A small text-conditioned image diffusion model, trained from scratch.
Model: text encoder layers 6, widths [64, 128, 192].
Data: trained on rendered solids tumbling over patterned floors, 195000 training examples.
Rows from block 3 of the denoiser of a small text-conditioned image diffusion model, named by matrix and row number. Rows with one number belong to one channel. Each number is 128 + 24 x the weight over its row's rms, rounded and kept within 0 to 255. All counts start at 0. Numbers have three digits each.
After each channel's rows are labels from the 100 images, of 14976 (inputs lightly noised), where the channel reaches its highest value: "responds to" is what is common among them. Only what is clearly more common there than usual is listed. The data: rendered solids tumbling over patterned floors. In brackets: how many of the 100.
# convs0: first 3x3 conv (model.mid.0.convs.0.weight, 192x192x3x3, standardized in use, each kernel summed), inputs 0-191
# convs1: second 3x3 conv (model.mid.0.convs.1.weight, 192x192x3x3, standardized in use, transposed, each kernel summed), outputs 0-191

convs0.108:131134089120123133111131148170127163108109111161110142149136086130117157065140114124104159143119125103108150117105119153187123141115141163101131141100146151123118146147113101171142122152139102115069144129105096136095109125145122151130076100120115129133130101109097079135136130139135143080109137159129121105112120165129145150153158165128102143152125137142156135121134100147114125177133102090122095146123136075129105105123134092058118168111117176100114146103093107136147141121153135117161122143139155172140143181142115138124128123137086131209102147161125113153116151117109142102
convs1.108:129112148143135096144117101125154068110155128105132129123143162128097107159139110128104125149133134140114145140141137130130133097155100069160084137109102097155093114115110150093153123124090141163110134116136120083182160105167083113138101125153111068129163150102143085144089112117128171102081135120121116147103092097119118142109125111154151120139086117141105150145171142108110081135085083135149127139136146134121142123154122107153182114140127114110128106078126104125114157147135141131143130091107152113148117161118130084122099113102119087087123093105137121078153137163126105145
responds to: count: four (62)

convs0.176:186133103098139108164151142117138145149098127100140154135126171173165154126127145126152108117135117139140113137113149152158108118130149144171157090152146131134180117143142142143153136127120180104134121131130147087143107135101124161127177125097136127112119152130146092124115148098128129132125140115142123155188092136134142130134135146121138108139108163121121134137102132136123117113099108107145249107133096125136139137131100133121125139115149071118144162116105106111171094199119129100137137157107129169152152089191118123089106150136151110122105107122110115168110131134125120155
convs1.176:094131171132135154123114164140132149140151170153151135101111082107113107136136118133145148135147129132119129095127119108106153142134119116118126136122118119130048125137101141118102135142106055132170116149100122153122124155134144091111103121153095131148127125172129129114149103094133162139107150111126113123131155148106103133156101127132136126131162106135112113123152120134125125142145124154119000142114127123138099148126139155119149135114128181142114141135106142140138139075169135167117128106161152141103096145126128135162125133126120182120152129129139117095117098137094082121
responds to: pink object (50); white object (41)

convs0.182:113092098140168115170120132128115154108146107147107129141150181120135125132123136085137112109133123081141146117086134124176138162148130151149097126124077144167129147145156114127139174107128138099122148139137132180108132134152078158137144120115109153123146103132130165102163113119117108126101161101104113131123129117154123157131103118115146161181132147154181126149081139119129138089109138142137163114111125183213154173134153090131100162107111112109141134080149173119138121127111130146122107164146135116121138118162112129076148113116131128110142149120155144188151103153099125125
convs1.182:118192120148141112168117121130166092129114130124108145145143055101110143148114150089107176165144132091145109162119132140131138141128124146132160114147152117138135131110052136147135132149115131079160148156120124083145153121145144125114111141142192119118145154112132157161109143152115177154128154127145072115171136152167111114129126126120118120085128126128142140189092150125123118139129092138118076135143118141117074136171105146134154118162120152141129113124156160139108121092108126120101107103103149117118145104156114118139116143170099179160122138143112121175109126117142104161
responds to: pink object (39); dodecahedron (25)

convs0.103:168092151128150122156134128171118133108086112149082152189126133149132131135142172134163152140103142119092106144093118113169112119108165154132121143139145133139157113077136100149180100110126141155140124095101122068121157126141135156124142112096115104130123128123119122122137156150149125116150122174130123121125104162138148125173136085136144140117104154138119145131178154129132096104148125073123233141143116127111103146157115152089130134142074083137163133078098115138121157132105146123127139117158132137146141134109111116143155128121152144141117120114186129133108144162118121156
convs1.103:054118092150156121129101138147141155105112140151147138141086086096168093135146122147135149145147135153108152101163129145133129120140150094133119142103127131157109152151134152146079121107103107136152119111100132153128141120132102117128113091197090130112115116127100157103170106081148120129075143119134131143112130098105064150121089123131172120156131099147132105082106108136123149124192115142107048093149086129139122144102151129136146109139110146104136130128139105117136116102125150150154123136123123120116114100135146106196131126132137103083135123093109087146138112124106106119
responds to: pink object (55); white object (41)

convs0.41:166140099106099118139132102135139119145149122127115097129103123083098135103113134101063119087120126136113098093120083115158131131140135109108054161087156114143100165149141146138112123112088138124103146115114125099138100123133112106089105147146128113115105165136158087092127120137092165099152126148112162126127104141091102125119137161124142109113130119103139114126136102133129166148148124172153149144141168133116185122116122126175150119112137159098166129124137103108180121144133151092122168173169147123130149102137162159091159132167167145100167149127122158178132127141156122145
convs1.41:101122118089118148152105140118122118133113138091114154077120179142155143159081125134112106135121111103147119133114102160118119105127092120074169115129101093089127151123097090124113160119128089099145123167125123134104141145138120159100130160099153130109135161146111137122146140136142167135174100062132099130124137138152149113110152116135158147159105106141111120129116167133125114113094160113107101113130148152129055162095125135106141155084146080125149135086112133157157116143134114138148125094124149131144134089079129123104130175125089108134126143158095118115106176177105171122
responds to: count: four (56); black object (41); its colour: black (26)

convs0.40:116116113139130142102095115130155156110142164110130130161132178172152132148128151131134132133134151095137124149127122147142138126111173110140132104108131136126087138120108147144086142111163135135050156134138121105116162145111115128127151126149194109117142132153113072117110108088113087111119142132170154115133080141145106158102125106162137125143104140176144129101140139099143111118125142124142113104125147151131115172116111107125131135182155063138142132125068163122116108169131157141156125162135117133088102099112091151166093154108180121117113071146095150143119163112140153162
convs1.40:162163110159104106104124100128150163154127104150101129089136154153117122123066124072172128122134125118157132163146092075098133121127133117159123126144143097098079129157117109127120150145121155104151106130131112142106133100145161163169107112124123104115118120116114179102129116147130143150109128107156119160126108111141083115119122138131159117117131125115102150063148183152122106113118147159098074115122089139125130105144077144127118130137126113124135088115207120117134098096119148103096129086083128127139150131149138129141133118097117109145157114111140144135193116121131086084
responds to: count: four (51); black object (40)

convs0.128:116148138140120110141124129134134122112167160103136104136165143147181135114153135152147144129127122121141125141161152130104093188125154119118166168108155154108134162096108133147119126144132057153103120140172146088136188122129129148109120121142138128123125113151128128135122176079126099126130123115151117080135074131169130133147146098148125134216126122152139116072169110116126121137116131121140084125156169146108145144130123169125150124158177080120101131132037126143128133142133138120144117134145125111124116122091070157118096154110137146137117111146109143117147148126108122114
convs1.128:169108125129119146138142163110098155121144143152077127145136095161132137120114128135071130168118112141122113128147115147152132065120112100091094112177147117157133086152125105099103129115123154096108155131129120140141114152159125140134101099120123131134161126142123133132097096196129120136118111103120154145106118136144144121101147133129106138092114096097140156165102210076115164087130097146104145126147144134143089097149163090108095121139128135128139096118207103122122111122145126147137133127083120140141112112103134094164128127107121153082124162132153145159104172114137161125
responds to: black object (60); its colour: black (36)

convs0.0:137142112152129178115133116110127143129134153093145168113121090100134139115094127117135127117105133116145093114149160171131122138143138181117096105118143124122071114104106148110124108107102109120123135132186120121132124112118136119142158154119134126107097153127075131107129166055119123129217128114134128153142164120120140121121131126113152132145152128117121135166120142130195133109149122124151169122153177158119137132101126124155120110150143068125182168110207109155151138102137099144130167116147107143132156126144114147116150145108145133118134162133142109088122076150115162155
convs1.0:092086140140135160132136138093106125118086121099116114161098123147135137108057132131141140109139132151124132157122101140164085098134136116107148129143119137113147168099126122141082125122142106080149102126161138119126146136102141129121142147106167141171121171159124115152097088182149092131094116135113116122146113150174192144134121132118118137117172134136119109128132085144138091141120161124123116155133141152142127145145121128088136172127108082134155110120078138125112131105130138151115087142136144159120119096085132183208132139138090116127121136087128124157131149147105061124
responds to: light from the left (68)

convs0.26:143151128103167128137096165129112136115187150104158128161133174115164126077125125125130118116140144081138121175109108148093135188127141141151127127139103179116076148143147183146129147101121124138148152134140112136127138156166125110148114168097142166087129131124136098126109112112084112104108152086134125102125149109146145144130128175129133139125121124142142135182131101149165133119159124151144175125134106135145137170133160144152143144119141064139112129141148140136161132116112119128124126141122123107153122158116110134066132147120174133160090131086162122095163120134082086174
convs1.26:092105103161097106122185094175133081149090131142094141150114127137152130151124129144111123147142140120109110172150144138169129148152135149141086075167143115145141095088126093142130110110143146188113136098126168119153129152122093132076148120161123082129130128142124117106152146119119133135142102159125166101108123091105121151144100152117122150099091127156149118145125132141129116181122140130138132166128141120126151156080119130141176136173105121146153120145143142134151125135131098112163158102159146126121134125157150118150142095138175130140148125166093072165083084123103098134
responds to: white object (71); its colour: white (42)

convs0.36:094132130137132143148144156139127116123137199106135085080121146127121129157104108116162100137151138109146114127098124132128152175149138137107134127116119139118088141156083149149102132133128117131091105166162112160159130141135111125134137134139106128134106118153088124103068153062139137137114101122132138141162181158124170137119141125158154154166146107135134145154106040159140162132123118162136157120131145150113139155116111179140153103131110074118099100173067114125105133132139138135110110115171114118146126141093122160151098131117118140103130136124125115148147102138139191164
convs1.36:181139143124124098106119057121132133107113060119129123119149176132107103113118153128118143108147098122110098111131116117147146094111114143127118135128143127127126133137133117109106112117127116134127177139163138132120143088115158134111139106109110146149131136094119144129102120211159107085150153125134167151082101117125116114155165137113105125115091131108144129137130153129104082094121121128123136151097156139124117091135114159119114181127112113114120115118143147103164115132130097135099108149075098148156123104174155119140122115120109103088121168105134166153128225104173135088
responds to: light from behind the scene (55)

convs0.82:097157137116126112163109127127084110139155095136150111096079140123139146130155131100113155140127125094158120118147116123113116150123099115119116141131133141131115140107095112153171103128127131164179127126115135110113129155126108119110136094109102141130135099118126154119098110111132114149111144137145118125107123134135138154137128139128110195137110122129115142173137110113108157140141128139125183105128134135132124134119147149125172119156114061119109110166168102125163145105140121108116132111104169108126158139150140160155203128170147158104155131120153121133128097255126122139
convs1.82:080155132124095132148079129149174170172106165100072121158162098156143145103136152135102112136140105145082143163105128121149119133125188153122112170158147107110117117134112172122156129121162121104131074132167103203130133121121132119157141135157131117140132145131144094107107143117125160085130117134119092163134131105133103095085158123144134108119109103124113086084120137113126130125158132145124066136114092137145124150145088128137078097116136160124172135159118097112130122108114134110108113083144103150145130094126124134124116159144099121149110132130103102149122074131125113130
responds to: white object (60); its colour: white (34)

convs0.65:112149093157125113095132155142169139138111157105132141106142164134133127150128163122155154126178136121151151159108118122139156065080128171122126090117129142084122107170120102148179153150116133104134113131105154167122108117125154138122102145102077139118168107185116114109166129119160147166108141164117088113102153137131153087146131144133143122150096123117159119113092111142118107117121147135135099152145136166153155129163132140101132136133129137121154115089101146139126122138122152122150162083118147126076122111129128102051069138108099131101116117098120092100148176135129140155
convs1.65:128102127117130108134125154093134103137122115086155177155115125115114100159156104158157108128085134135085106115127105092152091138125141108109129094135124132147139157099110213147151139115138117086102118133135141131110142128129109152173131108132137099126143142104152126086108140107133077086110127108126142121146171120123134152118117116132094124113124110123106120122123171149118161128121111141087121108106147083123128176131127093154160077127126122117089104119116135131173129105182097131128130124100130118178125127206132089158112164129155142126137066106134108158117095119075105124
responds to: light from behind the scene (61); count: four (58)

convs0.14:149108128103140086191122139141121105125153079133100148160124123126126184120113140118130107104148133146106145109133120138112175089147103141104132111154121144131100146149113192142148169131128133114125131127139134152145141122156134130132140153119110130105165197137098115125109090101121129112146097115131138182097156122097182136124131164144129136081120122134157140184147134123149133137116118072145133125152102154143164129123131121166080154143100120106112151069126109145121144091137141137129096123152131122163159158138149108091116140144099118069115206146161123126121114159131132155
convs1.14:154187159120115147155109133131153128113101143111139107098112128123113137084091149113128122103123138073153151155139135157099156145127122161101104139125155160126126161123150114143136160126127095145139140125116107183145186121128136135141110148117131098122113145078122181107110166139157111140115153181136122106145168090145111096124144152080119101136127170164127143143107152144119085127124148127174120091131139119163110095108147153117156158097126174126102121111146136172112184099103128115085161139120119165141142136102102135122125171166155131150119084132104169137095131145112159131
responds to: light from the left (82)

convs0.69:127152096099132179144124125151135114159109120137211143127132114137141169127109152128110118161125139145146110117095132106137102145172104104123108126108094132119112101143096108123105125110111186063112113138132138135123129134134126125087130144140129129165139167083133134128161099075128140149120140116130150146094136113128123103147137096117106135112150142117109134127093155161169100141097110174124144111122181144138133144149145114132133158136166083115117134159129088134148111147103129107133098109222102144106142141125073155141072165142096119118182097114122120138133161123124125135
convs1.69:162079117110107141095144149127104115117163110149087096122156114159117122120098141108117108138138134129118131122108065135126134087111151139126202108135109113082157142130131160129093118141128104091161147168098113104126153143105140092139100116104119128105156181138138156132061124153149136111157104156143085151106141150150145126112156152115119123158107151134096149160136141119137134097127114114140145140105144123108117096137087146113091071132125110149168151098110136146144097144126137140123134175140125131141118088114160143099121112127102116158130147117137153180090180129149194116
responds to: count: four (56)

convs0.181:103162143145113126122140164110140127127158127111132113102133188137129124134124108135132116150136118073155104152122130131103082155107135145098157111151138145130065129142114108140143114155142069141127119122137119116097141139141129154158121157113135120109134111129156129128104164082142081136107117126152134129166122113128183119138161164128140140152117124139154132181112013139141128092126130125136168110178148137113141150118125150120157108139130070138108109145048121124120111144151137137138151126123129125126139119045124129137130138137155136109136158096158137089138130123123084117
convs1.181:108132128114114107140134076146141177095084139114154122137098084157118148127084120095111103096106149135116171147116122144157121127114136178130115135176134130147191117108128092144156118110127183101125152114125133135161145104131090109111123134135150127167113153084104133117106132149103142111142135145098137138142122144114125148137120117122085132148085155132157128146135193113106148168149133119103200141107114130089133114137134119100106133125126131145188163125204159113163121093116097110112130085117129127118127133149124131142121135112106161130136149126071130154082133174120133117
responds to: white object (82); its colour: white (69); light from behind the camera (58)

convs0.32:131134122147138119143143176148126122111142134102116132136120147125129129128113107120126125125145146073145102126146158113100093138104128142106143134133147144104036126123121151150134131112124058152114137137146141120120171144138127158129160118148125116132169156113150143150101162043146106120108103145131135098148120107120125146113131142139146154130123115139128140164121062139132112132133137111148183129175149139114146165125129132136127112140143053117139106120032103134138121126109128146158113139133133122150144116058110112129097141147161118097151135111146153063163122115116112160
convs1.32:119146130067096115145100073136119182142111153133130130135131098138127132133088135101121109143109121109135153189117118131143163128119136141113124137168133106093177122111121115139126096095112186112157131122124163156124133130124093108143127126160121118145117133114095169103091129166118127130131143148130144131142141113137119126136152124124114133120049162099128134165121177142109130186153140097103158118103095117094103123113110113111117102083123124145135152118191105120164125085089119119088119124132138121140149132134121160165128107093117153173136180143064125125078113119109129151
responds to: white object (62); its colour: white (37); disc (26)

convs0.188:132100112173145120152149184119164172100187118076109115137144128111141103152128137163143119139103135144135154109128131144123147160109174137130167147148104172084147134119158110128145127161126165080124140164120150185147104132145113106136157178110111096114104145139116138137157139137164179148157155135100113136112112114131142161136115116128104161093132116121147122185107142130120143129113122109158148116138112124077055138145117135114089148088142145159088164145150150144132111136128103111159128111119108122171139114161137105094179115146147110141114132121121148133156096160113150150
convs1.188:139126111161139116121131141124155125144124153117118164136099120119128080157096120114097142121131127152102112141145171125179126087146085106113088107140109114171162107136093117164108132132129111134189138132117148126179119131128080114138128119159125107100163077097127141194134096090145129142135145143153067138148204168143140147130081109136104138167154104130155121088129107150135119133134118129123090100185124158128121122155143102108127137112145122123131122153135120166116157117142135153141108155120151099104142103127148110112087106131119086103106158116171091127151159120133108099
responds to: pink object (53)

convs0.94:123124086144154131123103153121105107138181146122140062138142134151135121133124135143131076124124128081183138116116118148128140151127143138179150121104055135109154125149127114140129149130145157154125141121117124128184131122137143164137131130168182122151128146144140105181116153146123107052108181094137084143124048089148124131149110162123138112117136117130135135147122133126143157108109126152134136106128152106126105144120161136127116161141090073097120111161119143106131107175152128111102122136135164123168165107115157131122140135137154142089105129113110131139124133116094181134
convs1.94:158099125124111155124158136163115101111135115131140092147133142161178122135136109108120192117134161130158112101104177115099140143154155121144100081139090107124150113109146090120097155152091138135162102157116142122117121156134150135155147105137166145113105106144125119123145114122153113164099149152114119106172133125138162136196116145121125103145116120122143164189102134171160139156112120114141162118129126155139176186106136144098182127168104150123152098121134139116130093139132129117184107135126133120120106160135118171117144130111113163117116110128163134051145147132114147151
responds to: count: four (70); black object (53); light from behind the scene (51); brown object (47)

convs0.114:113145149135142107113133146131110124140092167125099131119157119123118098164113129126162127096146124123115171130123091115073139136115160156109122117133117123104101157179120134129153136137130132157104119111092129115147124144160125154128142154132133157116120035173168103135059133120129129153121120133121123142147134179131138132134143165155154123135170141110106130159133119128148123117166135112117095158144100088137098152123189147126139136117095110131092138109137122151121131123148156138103114125134116101101117165114112160134135111111128156094125104142096130136138109133138255152
convs1.114:099133075118127140143158115105182116128099125113126142104116115147128160143073147143132116141111141088121152077138094116148129131117147142167110140144150134109146125085176112152148133107109116115143118102149140138146115088100169163120139114121119180141126128119116191135097097159146129069146115115125139092140098057130111121108153130125119096103139096078175102108147132111115130085136139141132118160097134127156138119103078127162096152153159143128123105114140128162150133113159143157096124121128105134178142151171164094133134097130142166154124139080129145132139166111143108133
responds to: light from behind the scene (94)

convs0.98:096160124086180142179134175167079156132183126114115157107138179109118114150098121094112136134095121099151122124099122164134138147161114137108145138141095135131129128124142157121144107110121085142136136115135128156167113149170094122134117129112119129134121140112147102090136135084139125113105142132118083105107156102079123125125161124132143177133130136136144164143129107130125125122133130130149208130152125133110145131148138121117142118106098116147108101156097096132126126129118144113131110122133140125172159093139148172112180088118151133104141148103140117122118115240157102136
convs1.98:101148130124143127134106070132105125168125115106091107129117127132164156113149147158133159131144141147111155137147131108130165086137179157181127151106131113144100118115091124125137142176114153158102141134137142122123126117174126126105118156159138126070163116168122081132127112110090136138103119127087128162137140099121139111146111093146108121105134098152119097092151121151118129117162144137148094091133126108151102132076096104113100107106131148117150120191148083061089104126103122079094135106138089127144110100121123137143144143117159139157131100149099094162119129132156132076
responds to: white object (63); its colour: white (40)

convs0.72:161085105130157112185147125174140171139140114126128113134153138124157116128123125153113123155126120148147109155143137122165123106124139126139124157138170110143103114151136135153128118154099126148096115113098109149120133145118121147126125087075119105171121149144137119145127163100148189150094165149140123137109153166086144103137124111128134099162125146132087161151117126128103148114077148107147138112132114081108132161095116103118136154131164095120114137107120095132154128110121244105125128117109155109117107135103085135099144110094106148096122107165144149084134077136103108117
convs1.72:088135172090123110155187165124131094125116128150147139160106120127144087130122110096150148153111112153112168127122168151138125107142146143099111137148120104161123123109143144132095143126122114105148125138150157146183127185130115112139125122166155108157132132143168096079120135073152129145118128105135195108159186105093141126129157078133163124153118124119127130068145076138117152123149144150135137072113116147123127189131097113139122112150124175133145097115099117085112127107151161147138088130133122155116130130146142127156149164097090159153128150134138124110128104143136138119
responds to: count: four (63); white object (48)

convs0.23:154144140094121115141097133177063143126133114116169140149087133144092088141106133109124150151108125151059117112103107138186119132115111148149112145138160168138125129158122125126155187110132106114082130121132148140122186136153136151135140130135131129119125116150175158137132142131166117156099087089149133138152174096142119110147126164151132145116106109127094147129151121116135115104183114078133137101130138158094080109113134132101135114139147122147142132089092119125083137095103140133096112135115183115092162107055144134149172120153110117111127143154130134119127115114115142109
convs1.23:094174146123127105106121107126115118105118164094181144138103128099149185134180139140126106151156151083108169127176114143111117149121141121125142140138137127133132102102115133171150133094129103159121115099144113124166092134103128164063163104142155086134145132103094149116139145125127141069120103157097156109130114137125125136147144127161163115128104068105125126121124128109129142147190139116140148109118130103119131134129133090167091133139142146157120117159146168120134170141108133143139149075157052084159169129144114134112113120156118115118125135118159133134128094177127132132
responds to: white object (43); its colour: white (34)

convs0.133:143091157149102134140131113133104160135115126118085100086140098124132105114136156121139156161139126111135142125158119138142201128103159140147147150128127131144119143167120061096103133096129119115149132119130138055126085141124130119133124170104089121131115112145130130132155116141092150131109144101152122187147084135147155155126108124149120155133116134124132152164151122152147135105072151155143093109115099128124089099138126153147148116113129154115164146120132159131163152160115161150147148137145149126120125166119167139122131149159148137164124157109062174112144096091064136079
convs1.133:147135103111122154129151132140121115088154104103129127151085150111149118152156075144097165161115133172123141153154170134148151149161171133135125087120108098135131142126173114131169143106116148136114158115105130133164139138138147130125138164122115120129098164158099071144099136139140132119187153110097136124137092131161091094147142173120181137125122148110184101130167131131133125118155160142110146103075170122149144118154150212124140173144148137129172114139124131129123119138156146109115171132141146154141170130142097131134139165095147144118136148158148136116129142140143155092
responds to: light from the left (54)

convs0.143:162100107092157161084151145131151100109159147134125117146125125107136122098103119130110067118113137106122136110121121116131140091125107092118093133149161146152116125149129144107136102118114102084164159134176132153125088122144112141099150150129098141123127109149109141142149141104127138131138159116139134162099134130124130154127085110127160168102126124179143136138144116173138146141142138163156136132118092174162136101129140130169127089125160127072117114104094143132124118114126147130117108163104134140154125169216168099082114096123153105096098122077167154117118094150145077149
convs1.143:124145139131090128137109105125120094144165118112092150087125158115131163128148150114151129142149132117172125163119148101103163107184175137099125126094075114108131104119135181098122149123103107106103117155147101125145143127120137128141157162170120101098099114148118081146139170105118135146107135142098124136067134107122119086153137124127141125151098160148136112142088149082127066128164146097126138121102107095153119101125116123067139116137081171108132086120142087118068123109109087128150136147133093116113125081106112115112147164107115142146129114153119114135160106134136141130
responds to: pink object (54)

convs0.37:145172127138117133109138127111131145122102081142195056123131149136130145118071152107114118123101118124110116118131159158244154136114129117113146141135142125132123130106108158140128133142101146132079143117120108156103088128086123134105089114137106108113125131150103163118137133151117111191097129159135148122163150147130123154113150129124087127161093137116158135095152165086130122156116095141112117131079101128128161112115081133127126121098123145119127147161177163121124128132114128153128139133076131121134129108158127153127111147170141129123141136158107132181132148111145091096
convs1.37:141127142132130140129143136102108117142094131134153149153114134128144168127145079106172116111148114128144116118118123134106160157129105138114152150122086157081109103087110133123116108129110137134127121144122137146088134128115107167132139066144113117145098132143115103146127190122153117104116111152155075126113149116131114099122137099145154141063091160113145144103143102133149125124131130152143166142053119180140144150087050117099126104138125114122135124192128130123159102170106143158123099139153145136138111098107123158132143112074126152127106149097105113116176095139152161170
responds to: light from behind the scene (58); count: four (47)

convs0.107:090135148119112156147088115106112132126142129122225145149101138104116133128129153091099135111108124119208137119085141161152127131130111124114151112154124107118110149129113136102153153113135095114133151159122110116140133130143122144127137123128142105124140109139146174134158131108112131102135147120151069127115137120146100141114087132122115128122071148128136121207162090130125149157166141140123177125117132091142199110131162139129117105158120065113104137161141109168123113108123119133113132119138126118139176159099136143164181161126132158155129142123148147124104114181139120161
convs1.107:089127121135094108102148148102096171151099126149110141089154090144129130113107141150104137113144114120098151105137144150131123139112150150093136156128166134114140123121187120127158059138144123095135141125127109109094148143122110129080095137144140162154148152152136116150120138102136152089127138178135148134113145151119103147101161083133134155102164122154144116134053139103130151131133082150065063128128071148152125152123099107108102124073105139129148162151139141131130142114131165148122130112100117162110154126161088126156148079133123130153139136113121146158103100106115106122
responds to: white object (71); light from behind the camera (51); its colour: white (51)

convs0.166:122123149113124127163109140124131146138134102147105129108142131138151151133139114104142135137145120113148085137141111101145169132162095131167133102094118144132101137147133163131151148095147125085152138131123131086107146150100143120130184154169085128094150205104115106137140122074111112149160122127116151142148062104135148127126133184120140135093106137113129129163128165133171152116137110179120176120132175149115112150118140158155095159126133066115122127171147120130179140145135136075149126133176125137116105122156106181100152152122129134093108096107122123143145155146146119097
convs1.166:116190147124099154144118181095136110128153172119106132141131107158104147119168125131158112127145134139134152115154156125091144175101118127126131118090124127152126108095124133112124145140135128135123123132115110163131182136119103135133126150130166146143155083083129127137086121117129169149118093148137144144107148129139133148080082128134131122106114160110085117153140126134109072108136140126146191169164078088117131130122173127130196111129133135181126112108137144079115117147121143139125159148126103098094142109123139125152123090178110113129124111163117150144084091125127188157
responds to: light from the left (54)

convs0.157:110130137137152106165147135136156143153156112130129105149103128110127146131113137117151111105127125140030158137172111113152194120139157156120125154103083153148136090131119119157167120112143133121122153142111152073106167138148102156151118148150139096140131141177129099116144075094123101149084118138111135132113075146127168119144118101115172121114156133113130138154139148156174130086137115136142110128132138171126098104134125154139177129182182113110071113109130126145157128125159152108145111130102139076133142153120143157136148142126128129101103123153118160110118149127124098105
convs1.157:104120109089104126129089131123116136130129111099166125132122154128134133093144152128115136155105150105143108129120139129109156155118116126130142159141124153103191136137150123120144117184138153180133152127087121130084151116141131122144105157131135160155094151152137107135120152166125183105131160139152140195156077141140098107137153131130125121153122105156167161087170106138116111101100146115119121164149142177192119124114157148116119148151062140136162150131130095097112141134122124113087148093133170159064119159133141138080091146125154128107130128159113149139128141104126152128
responds to: light from behind the scene (75)

convs0.154:109129139098130132181138181132124129131168144101130122107106174148131112178184106128116139188135127144189090121171135113117191173221134156126133110088095129111163136119123134131144124120117115131121128163158112143146140088095099137107105144185112088165118167153126158136140151116143107137104133095128087172131113089148140139109141120134106142166106132111134117143121103110140157126140131140151176127120135160126161100116146140136124145129105106084130115137120119119147098143118102119123127123166106101155148149126110122103103117145095133127139132102142111151152121150083129108
convs1.154:162114121171114132107137122146099134121124113167150135127166118173111119098102195158112125099106108128056140125142142088142157142109098112127146109139135138099135130146117094096130081156113140139113138151178166114135157099143117116120153148130135142146091104117177099160136134182114093160164125153162152122128108188115139140147122141108122134134118160140178140139120088164121121110115094132107101159162101153117117089093152151103148140108149123140071169157137134122119104126148112176145144179157122149111151115132113135158111145115169125133124136155153145129131168121139135128
responds to: its colour: black (25)

convs0.85:124124128207115148085147109132137175131140119137093168093097096110157142156115144143154126144156105133133131148131119108204107122102166156153149119102138126121133115143144091157153129138118135193119133128114104108145156155141132130106159130137125134107119095143120090130119137141137182160148129159136090158125104137141124174158152078115123137111121139164181103105163145094138134133067101133138122099119136121168148136140132138121133140160136099095102119072108127127129129131120153165124163127102098093130080120084126135103115144096134115166110119131107096145095108098100138130
convs1.85:122114122154113160167142140136127158157156147126110120148130157135112127108139117130181203162118158148119139161105141125132065101166140133126126120180119115140108085152115148120119101144115187104107104110126159132125070134162123152146132126137105104112118177136133111130120147106137142098110139095132148135178110120107140100127129104135121112139116108105100135149102151098135106155156128127130116108107115108132131170141111112108145112095150140155130130132173137138140099128165133090129086137156183139175111150165107206166138148143126131116182144088124122113156106159142101161
responds to: count: four (71); white object (45)

convs0.89:173130098101133129125152133140129156141134083170069151121134065123112085120125155125150166084180145122117119138166121085143057149102132151131142109122135144107135115125148141176130151186114152131102126090140146127093166112152129131150133120112128151112131142133106124165088097133135138120091145169139137137127151133104112143114149074146161130114124135163144128096138148101118092112146121146139116117123096083133129114176083151140145130139114133082089133070120143164124130161153117110139114116142126137079122148131163108077130174126116140160112142148121106131110150116120105105
convs1.89:129091143156148126129167144105142108170138171064162118130121150129076106143126079121127111146131134167133131154152147116151084082175144168104123141157121136142101139136100117117088140140154146141131097130125135090125106151113105105121138143135117093099127135151114107083160154051146154108126173115114162176099151137126138148131131071129156148155135143160130131113129112128143149135132150144122138107097161151100119145137131084129153093137150123153143109120155115157102145104181123084119085126123155100153093087124148151099120161128110098128172130151111108120129113153142119141
responds to: light from behind the scene (58); count: four (57)

convs0.71:146096149140105144079116106109157089123132132092130172134141166156123141112125146119135121122115138131095171148154124153120133118087142100165093099103145083118138124077112119090134108151125175137117141121123127124162134104146116147157134125142162116127097119163117143162139140145138106121191119126107140143114161129130156129121126127131124088120086131104129130136155150133144120130162158172124117150119154148183164086127155137144084104100110126109124179138182145127109145157131115114147102103120079111106150172164131120153126150113114106142076154141132139151128089128105220128
convs1.71:118098129114130143161115138140105126148141159132143144140074091110093104171167145142136142113170139146143115130123103112151150169149102130170157145156142161150125139131172124135110107128123118119124105110112114165167084126117118156108157129175065132140157111127122138148165096075109116116062132122108120148153158121177081134114098118131131144130141135096131114130096098131147145164142116089163111147125052133097104141107116124137140072118117156149145079146113122123155147116126147120148124140112151124158127098125135126119130107117079091129132080145093124119137129086100089153
responds to: pink object (48)